From a checkpoint of a small contrastive image-text model.
Model: 32.7M parameters, 32-pixel images, encoder arch mlp, encoder layers 8, encoder norm layernorm, encoder moe top_k, encoder width 384, text encoder width 256, text encoder layers 10.
Training: adam_atan2 at rate 0.0016, 9400 steps, batches of 256.
Data: trained on pictures of board games with random positions, seen at a slant, 195000 training examples.
Rows from block 6 of the text encoder of a small contrastive image-text model, named by matrix and row number. Rows with one number belong to one neuron. Each number is 500 + 40 x the weight over its row's rms, rounded and kept within 0 to 999. All counts start at 0. Numbers have three digits each.
After each neuron's rows are labels from the 100 texts, of 14848, where the neuron reaches its highest value: "fires on" is the input token at the peak. Only what is clearly more common there than usual is listed. The data: pictures of board games with random positions, seen at a slant. In brackets: how many of the 100.
# fc1: MLP up (text_encoder.blocks.6.mlp.fc1.weight, 512x256), inputs 128-255
# fc2: MLP down (text_encoder.blocks.6.mlp.fc2.weight, 256x512, transposed), outputs 128-255

fc1.480:516463472506499492516516583516503501418496481457479541487517519428484493465407449501487486485491530554501507414524515435518494473459500494494515538541553425490536506486458468493549475492467532454483468457437498463506502468478535419520451497490517438563471552525515498505522520512502536397526555520489521487455542548545521464431432461533467466525538464498459482537537553470499524437532
fc2.480:487460506407485446449460504459449474475472451507547517476525446420592530455502525502533527469438461563451436495505455447467526543486467456494488535559521445576477525540445506532526517469493550448505464513509477506586435498527528503515469512489487528418504524531542443498566524520542452497478477560510437511529492537471472511466442545585525489508433540552480471527526476495453483466487
fires on: ":" (100)

fc1.236:550532506490517528523514508450533520543444500418421559474537444478529571480463470539499495464514510518401515357477469503452518542434479432539538508539508385505502488484568521484487485569534534569509525485446436490465509468495563506508463519482442534533457494438542452552498590567515438527496460430542576536537487446479507537483551451473523429517526448529499511573504496507488531489468
fc2.236:534467475452463455591521461527486522480509457540533529520543480596549424532589579564477513475477447482530513523508503494492444555554470549508472532413429502469492474505426563442491518484500501485506524506499583423447487528482546478545483474512527514533531455513552562393463526479500499452517519514473480509522502431536462468438549509530510494482490494465464456541504530489482520501533
fires on: "w" (98)

fc1.248:525573480520536511518473548579452484506493529516562444503508518468455543562483433508452457504509527451481559499473492486618528510443518484626543451526589501517522547514481407466450475588480525478498462520453508497549534502466512496546542490467463505574514482457413489498503510438536447545485467450529520512484475524538610484569486471465496424483542504590532446452433470556452496498520
fc2.248:529519496455467500488506465537537520546473527433496503397479450441561492455425488543439487473395487443480540467503543458492638495525466415500587511514570433566511558438553536486548530496552499484487465501508443476523497492499500489476555436436500573531505548449516443532547500531525489512451491497592512527542494542448521482495477456542524518445508538531465516448500465470572427527504
fires on: "<end>" (98)

fc1.275:537559461506485510475405505547451436464458498540591467489482517402496522498479518461502442547509499494481509503453438501619587459468505433578565502561593508512469525516500412496499546575506525467567514529479509503546515483535469482525539500485451494466503491483436512529517494421534436524459458536550477529433506527493541451538459561456487473473529484634492486435473430523484470461484
fc2.275:529523492501492543515599535505552502515481509415515474432515435521513469454422477546488440414477458427515515462490481443529562538494559399490475550495555445515517490464567518457489497498496466494505502553458523494448568489584530493507535476465542531565493545484510518583519541554528477525592515522573456591528472560463485480566486407531463494474529529507465452504532484490524447535565
fires on: "<end>" (100)

fc1.139:536583498471455525434515485478564425518489530512476465523519459530530500510502473505560493459471494456477456451483512455455563587423491475529483402485575464441576497465546496534468475521477585614469519531505505575465439562526498503510485506502458544524485499500517525512526650605545528571515485470477489453477465513489423563509513487509476511549482533450497495532498461542569509496523
fc2.139:480561519554492515484413483438467495498421550546423464548447492465491513561520519517533463537506542525495545510485477530485518531569426433517453475554492504458493494493450510517506472535539505513571560480520458528544465519514460499463509461585522513431508428471502446448470453570558477474431488533507506512452520508458536495552547541443541526528504466595466433439500470484484513523441
fires on: "w" (99)

fc1.233:531545449519513530513444564603540462450579535441499498474501514465479536508489588491503492469492447432538504481525500424509543487402474487514544501494492515535518477453497468476452514546487547496466450544483538474507499508442521478526492414403510539521502523466514536512443539491499507463493570500494491464550542497522494496491430422549467448502514498515491521530508439471522536489559
fc2.233:459543514527508507470511519502532461521529506496505475574507463563421506496563496543499492469593480457570432509446441485542419511435561505459457484550418521433474460548511505468416498447463522462505494547521591535503551436539511494516476521470489510526447552552490563563491540432535507481556541479484499470561487485545418528493527502481472485459469490458487564615511487496418555500491
fires on: "<end>" (100)

fc1.404:443440508551530507506517475578493451458493520533457515444516496534480490589516436583431507600511486535537563529436466534484495564553465486532513463553476472454525511492439501475497434501484481504453433471523519530505552517494493483507532379504513484525561468487511526428447458573557440506471469396529481501542459507492485499524512517510508445452522521476471405435487484445470471483489
fc2.404:524568504467501506553586521539532559463565500491577459505494448579546495550529479563543420446520463474534511502512448483532495540514532499522435503467551483445552506476484560446481440540470465510462465573434533471437459536517530464535489454469560528557539515482411540439467546491493537528534563513503490535530513509459482551579540451501471455515535520443502459486543477481529494550577
fires on: "r" (100)

fc1.343:494474432446539438440474499622525459531561521483546488504500481469555511537473531491499600541455473460509491432457534547473566508487431529521509461447554465490509530502486449498482532519472601511427436516488540490498432544474553472541456489461422516466486507527528502469482543535515493580459510451450496429526518462534535476459450476507515421542516540479542468455508429498518525491538
fc2.343:526468430513464553489443538510548459494488529478484467498458580514594484514492562474510440463499470520492503527640478421442575553496465483535491527497505523550480476448470451553481515538506508572503463479534447500487488481514534511555499440476507566565569488451511488479494482549560469510471485514477467486575555502539517495539502451552464490513482477497481501495467426495545477517534
fires on: "w" (57); "l" (39)

fc1.402:445470438416454496520537437540485519487478489523538540520505473562550454484517526523475491503445537536569563509504485473495529602553447486471432512477563427557492579537434501455458406492519470449520491495526443479427546471493535438507562438520541537549572431419575526438507509542538477551489416484497486533521489502508521440486531474547461488495538568534506364495463540501498472522494
fc2.402:510510503545501461510559556440564516525601489402507467549526538432447536443444432440535518437505445533461461448516501516518516387422536496516511508511544529509497469472572496494500514519439477557433448522454527547485506531480489526471523515418519463512446530523421494607476523516457567496508549489534520464511465488487497525547481467507480468486533525452507566493509507535535490526507
fires on: "c" (100)

fc1.443:460513460431524508452491528501525477497595511495525459495477523469443551509475464464456496532422544517500492456481583495534494479434533529522483460518582481492562565524563431516492508502504560543454445498493487503521522489477484487522494525533417469543452546554456507525511591484492536525437567419439545387483508486616495561416481494478434499479507492477527497505452520514566511500498
fc2.443:508478512522435457575552448453521599523526483527497511533544503469471466483520517497518509474481466523505474526511501491524479485566478522450486509497549529500550470529451489474453520423471391539488529479541519515471456480555516495508563513500556430482579414495519531516508449532438574495553491549515473512456445477458458448506490479549452529513573545480513498491491567553493451490452
fires on: "<end>" (87); "w" (13)

fc1.46:558504527502554484539490541534450470411550472476519548526585527444472452514453489468450490541507504530497550463466474513499479456475457506541569524444544479509497501472479455454512487585481508499451487511455541483507525539489593458571430525511390431495480489471502534488504491479474485497530523431518483478465493409560496547466471490502519436471535422524495455501540413526468547430525
fc2.46:494525440525518504468460454533518453502499519499461486626461522462464560469523520494551545506501466523517516583444566527516543473465506509520485521511466529510480459545491506531499494483485547423540523568474567560476459498553450550442633429465530533458501475525573462492478535524468497498437451520469415484452451474488463462502514549468588509499505565500511525466511511614492459555507
fires on: " " (54); "<end>" (42)

fc1.468:495512497524541521561554492473483559529452488470438506501564532494442502467443414488439455531530536512523565502461499544515457520523532516419585550522471479516486579474451552464521414470497461443538543411526495467492621503490524503457538540553491495562515484462525434602452442460505540477521477461540528552455490544506541565484549523550466510467476481470443485477530536511486510534414
fc2.468:546513495481529496468463539574500469463535493477556503485497459479530522557512542525532516460468497505478484439555478442496546529479454483623477462532548447501515493513536457522484547509527601548493431581442500489522406529515491510580484473423479503509530540519532551419493556540512448493473481483460498449516489472492503498498440470536536443527548482538539510504445485492533494442578
fires on: " " (100)

fc1.187:451535468528533541541483492496411508498500470513477551480534547503445515458476453457483407509491541505588549489474491492589447501456511457503527540550481479506468495510489493439474411504532464442511526487509464509517562478509491472502526498501464453567511544482501467577437507419490463497532538516574535557489497548552534482467452492533419445489502504464481456548478550479465485446502
fc2.187:529481501463450475470457500522452462450541471502590462502514409487582496542509544489553480473455515517462519488544488457484541519518418469584452479544583454529539511515487460533488507526546596516508439587471532514538442564496481469547422427447492484450537494517522502426494540576531466448446521522440523434499490490497521522453471533559518460539525479568508503477507477502518467457588
fires on: " " (59); "w" (41)

fc1.235:518560491451549517454430510485520467509529465522506451464441437480527517557513528469515489515451521420508491498495546506477508497473444457524447479550509502507524514480527518514466495620523551543507475573519503540565449541519439531487492444496492556452550460466495475522512568485472502500468522514458499476501527499502516553527493471544476529517492557515526499452517331503578466522517
fc2.235:498518530492470541458471522420519440444494559568464429516423552497463491544589512455534464548544523505536447533511496492493443511434525576471466482572494557472456500497512416573473507515465537474547518456562531573542476527446417549464509539593468463472401472532441522536500510538514520535488551513371456448439515532552501540501455571467444537518446456509524520526525516519449532472445
fires on: "w" (91); "<end>" (9)

fc1.293:480554517444517533456433504458584441551482540514439457470444482578527549520459466518478528491470521494479465452449600472489519519436509521519494440533584478525540543532577462556520489542557549600500531514493407524508489543486452560530472501555430537476453508508486444563550573494570498548493507376469548487465459515513491537496455524433490513556492455458492523520507466501557451495518
fc2.293:485502484576461488458464535461522443408479579586451460539533583481449483497531492532512469496476475471459480497519510484449494494510444529474544494529497520508471420459460453565493536472426503466513521467543541506592407559470505453514572514509539456501514508525520513521521467546483514520458518526442432457398499506535432484502413521570499533501481477535428480500565520520477519455491
fires on: "w" (100)

fc1.501:508574530572577501459462530513513502467575546503483457462489569487449546483440486477501504444475489475470488469533488520522494397473524512536610501456514555445518453480514473524504588515491497513448495517499552449581432503458495508523530535461493453476550521581453512495519455442449508480467571530516473477448528476496529474476455480409527508488509445529444547459501488555549516488530
fc2.501:529519491569511542531574523551578499462568517418510522550563539453442486451462467460532500465572439528474490556539540512508515409444514489493563552459492560501449450466532500495497461488417465530444466475414565541438527493494523547471548470423508470530459544488517522546460494539433532554547493500535499513521464507489484515565439438510475470487525522430526571502498519522517433477512
fires on: "<end>" (100)

fc1.174:500494482463468515470494509512506470475540487490463519456501479367424551476425475450462498536429574483479532451477581498540538445477470420536603494526493431554523545478503451482468498482480512457517533460484520525578510490499521454497534526504402452489460488495541474569515477450501513519440493457536511456450498438547488471426486513577533514467541509580554534466469483530547471470447
fc2.174:509558499578503549482521517537452468465489545516560519573543489544487493516515496542511484474551465520511473514474397438484480567510508461541479477475520495471521448536432506475417464494447512511478473570448523497485490462587578486619464478448501487511588509532523571431449504534535435537527429528492462553485465512490483498513519457478484422587536497529494446524495511492444512435519
fires on: ":" (93); "<end>" (7)

fc1.453:468505447473545505529546483583549521567499521420475537459415493541502556507463518512432521496482530500532475469515568513528582483508476505471413488488509470583523518525515516473537491497543489514457432502427384478483499446462510543508574455440537590536460568461487473431523548459509512507416490485532543494580478521502546443576473431482548500522526560498478479487450516501557495543577
fc2.453:470532500496509466495584515542468527557570496453552485575492480568462510488518443492518519459507508533503521474435557527468486438531537545495487459474475505481480533598513566453531427463471482479469516549483528540505541519516467546488535520461503518512505605498489462527491529443452520569494478414539560499547432469503492551474526466478544550470499548442536506495494518533514468527507
fires on: "w" (57); "l" (43)

fc1.333:486433473392448495447440509507461455484575486477494461521440520448494489507473550476496529525369539492563535455549600515527516459472491491506476467527564455490499550513541459517557540504569532502469443498511453496531504529469464432515511500496497500514426502471491481532526547489530524424454562466486523405462533498550520505391458508486457502458542477520534472481464494444595539531494
fc2.333:468410490458463435544503443512498546482494469554547536459532490513541464505494533526487514561487463469507480531491433515547489469577495514468545487471528518505506512575439465478478562445519425455493520491544488445510485455548555427533519506519524454490562439469484547449509440519510506460547513499498483539474504496484485419423500538513489516556539499533469461452470535462487504466497
fires on: "w" (58); "<end>" (42)

fc1.87:480523487428587575534492464586489496487510518514478548487489450568493487609585514555405483530501553490565562485477472524577482581495411446526438425508462508470510493492486482480493457606558509535492483521482488490446539500489506508542454406491518512536541439429494570455499497468548502464478512471498515480544477474517556510542558483474434458486558490479483430514488434435497500497491
fc2.87:444512433466482527505464452551536456440493551553482477588490564545524489531571552478550492506544467548509511542504500490475515509517461502541481456512431573457397425508427512553512449511452508527574494562547625554502464508454487575470530430507543498437476449490496528529490460540508475552453498503445444470492470480476480531518543574444466519457451477500462514472495440523465470482458
fires on: "r" (82); "<end>" (18)

fc1.434:573547474489550556540514521629532498486584480412549496536519473477467491539490460501471505544523428502455521529469578531508518466449484531475513508455554521490535542471532505463512440542456476559382409497404521509495463557513547563518465450450478497487424536491531482488463586509464524544484508496516493510531458513494537583546491458491519463524530556446539488487519472510506478525528
fc2.434:404493468478516443452520543556511486559521524485557509441496473539508555429463560529467516427450503419539453427542487407530515451495519514496477498508517460585499490582548499490454521431467542462498481590562501456541557411500557474538511541453543501523509585538472507515526484430532473475503516487528549476552519496536508405462491454500491491484500531559473544547489564487478535467533
fires on: " " (47); "l" (41); "e" (10)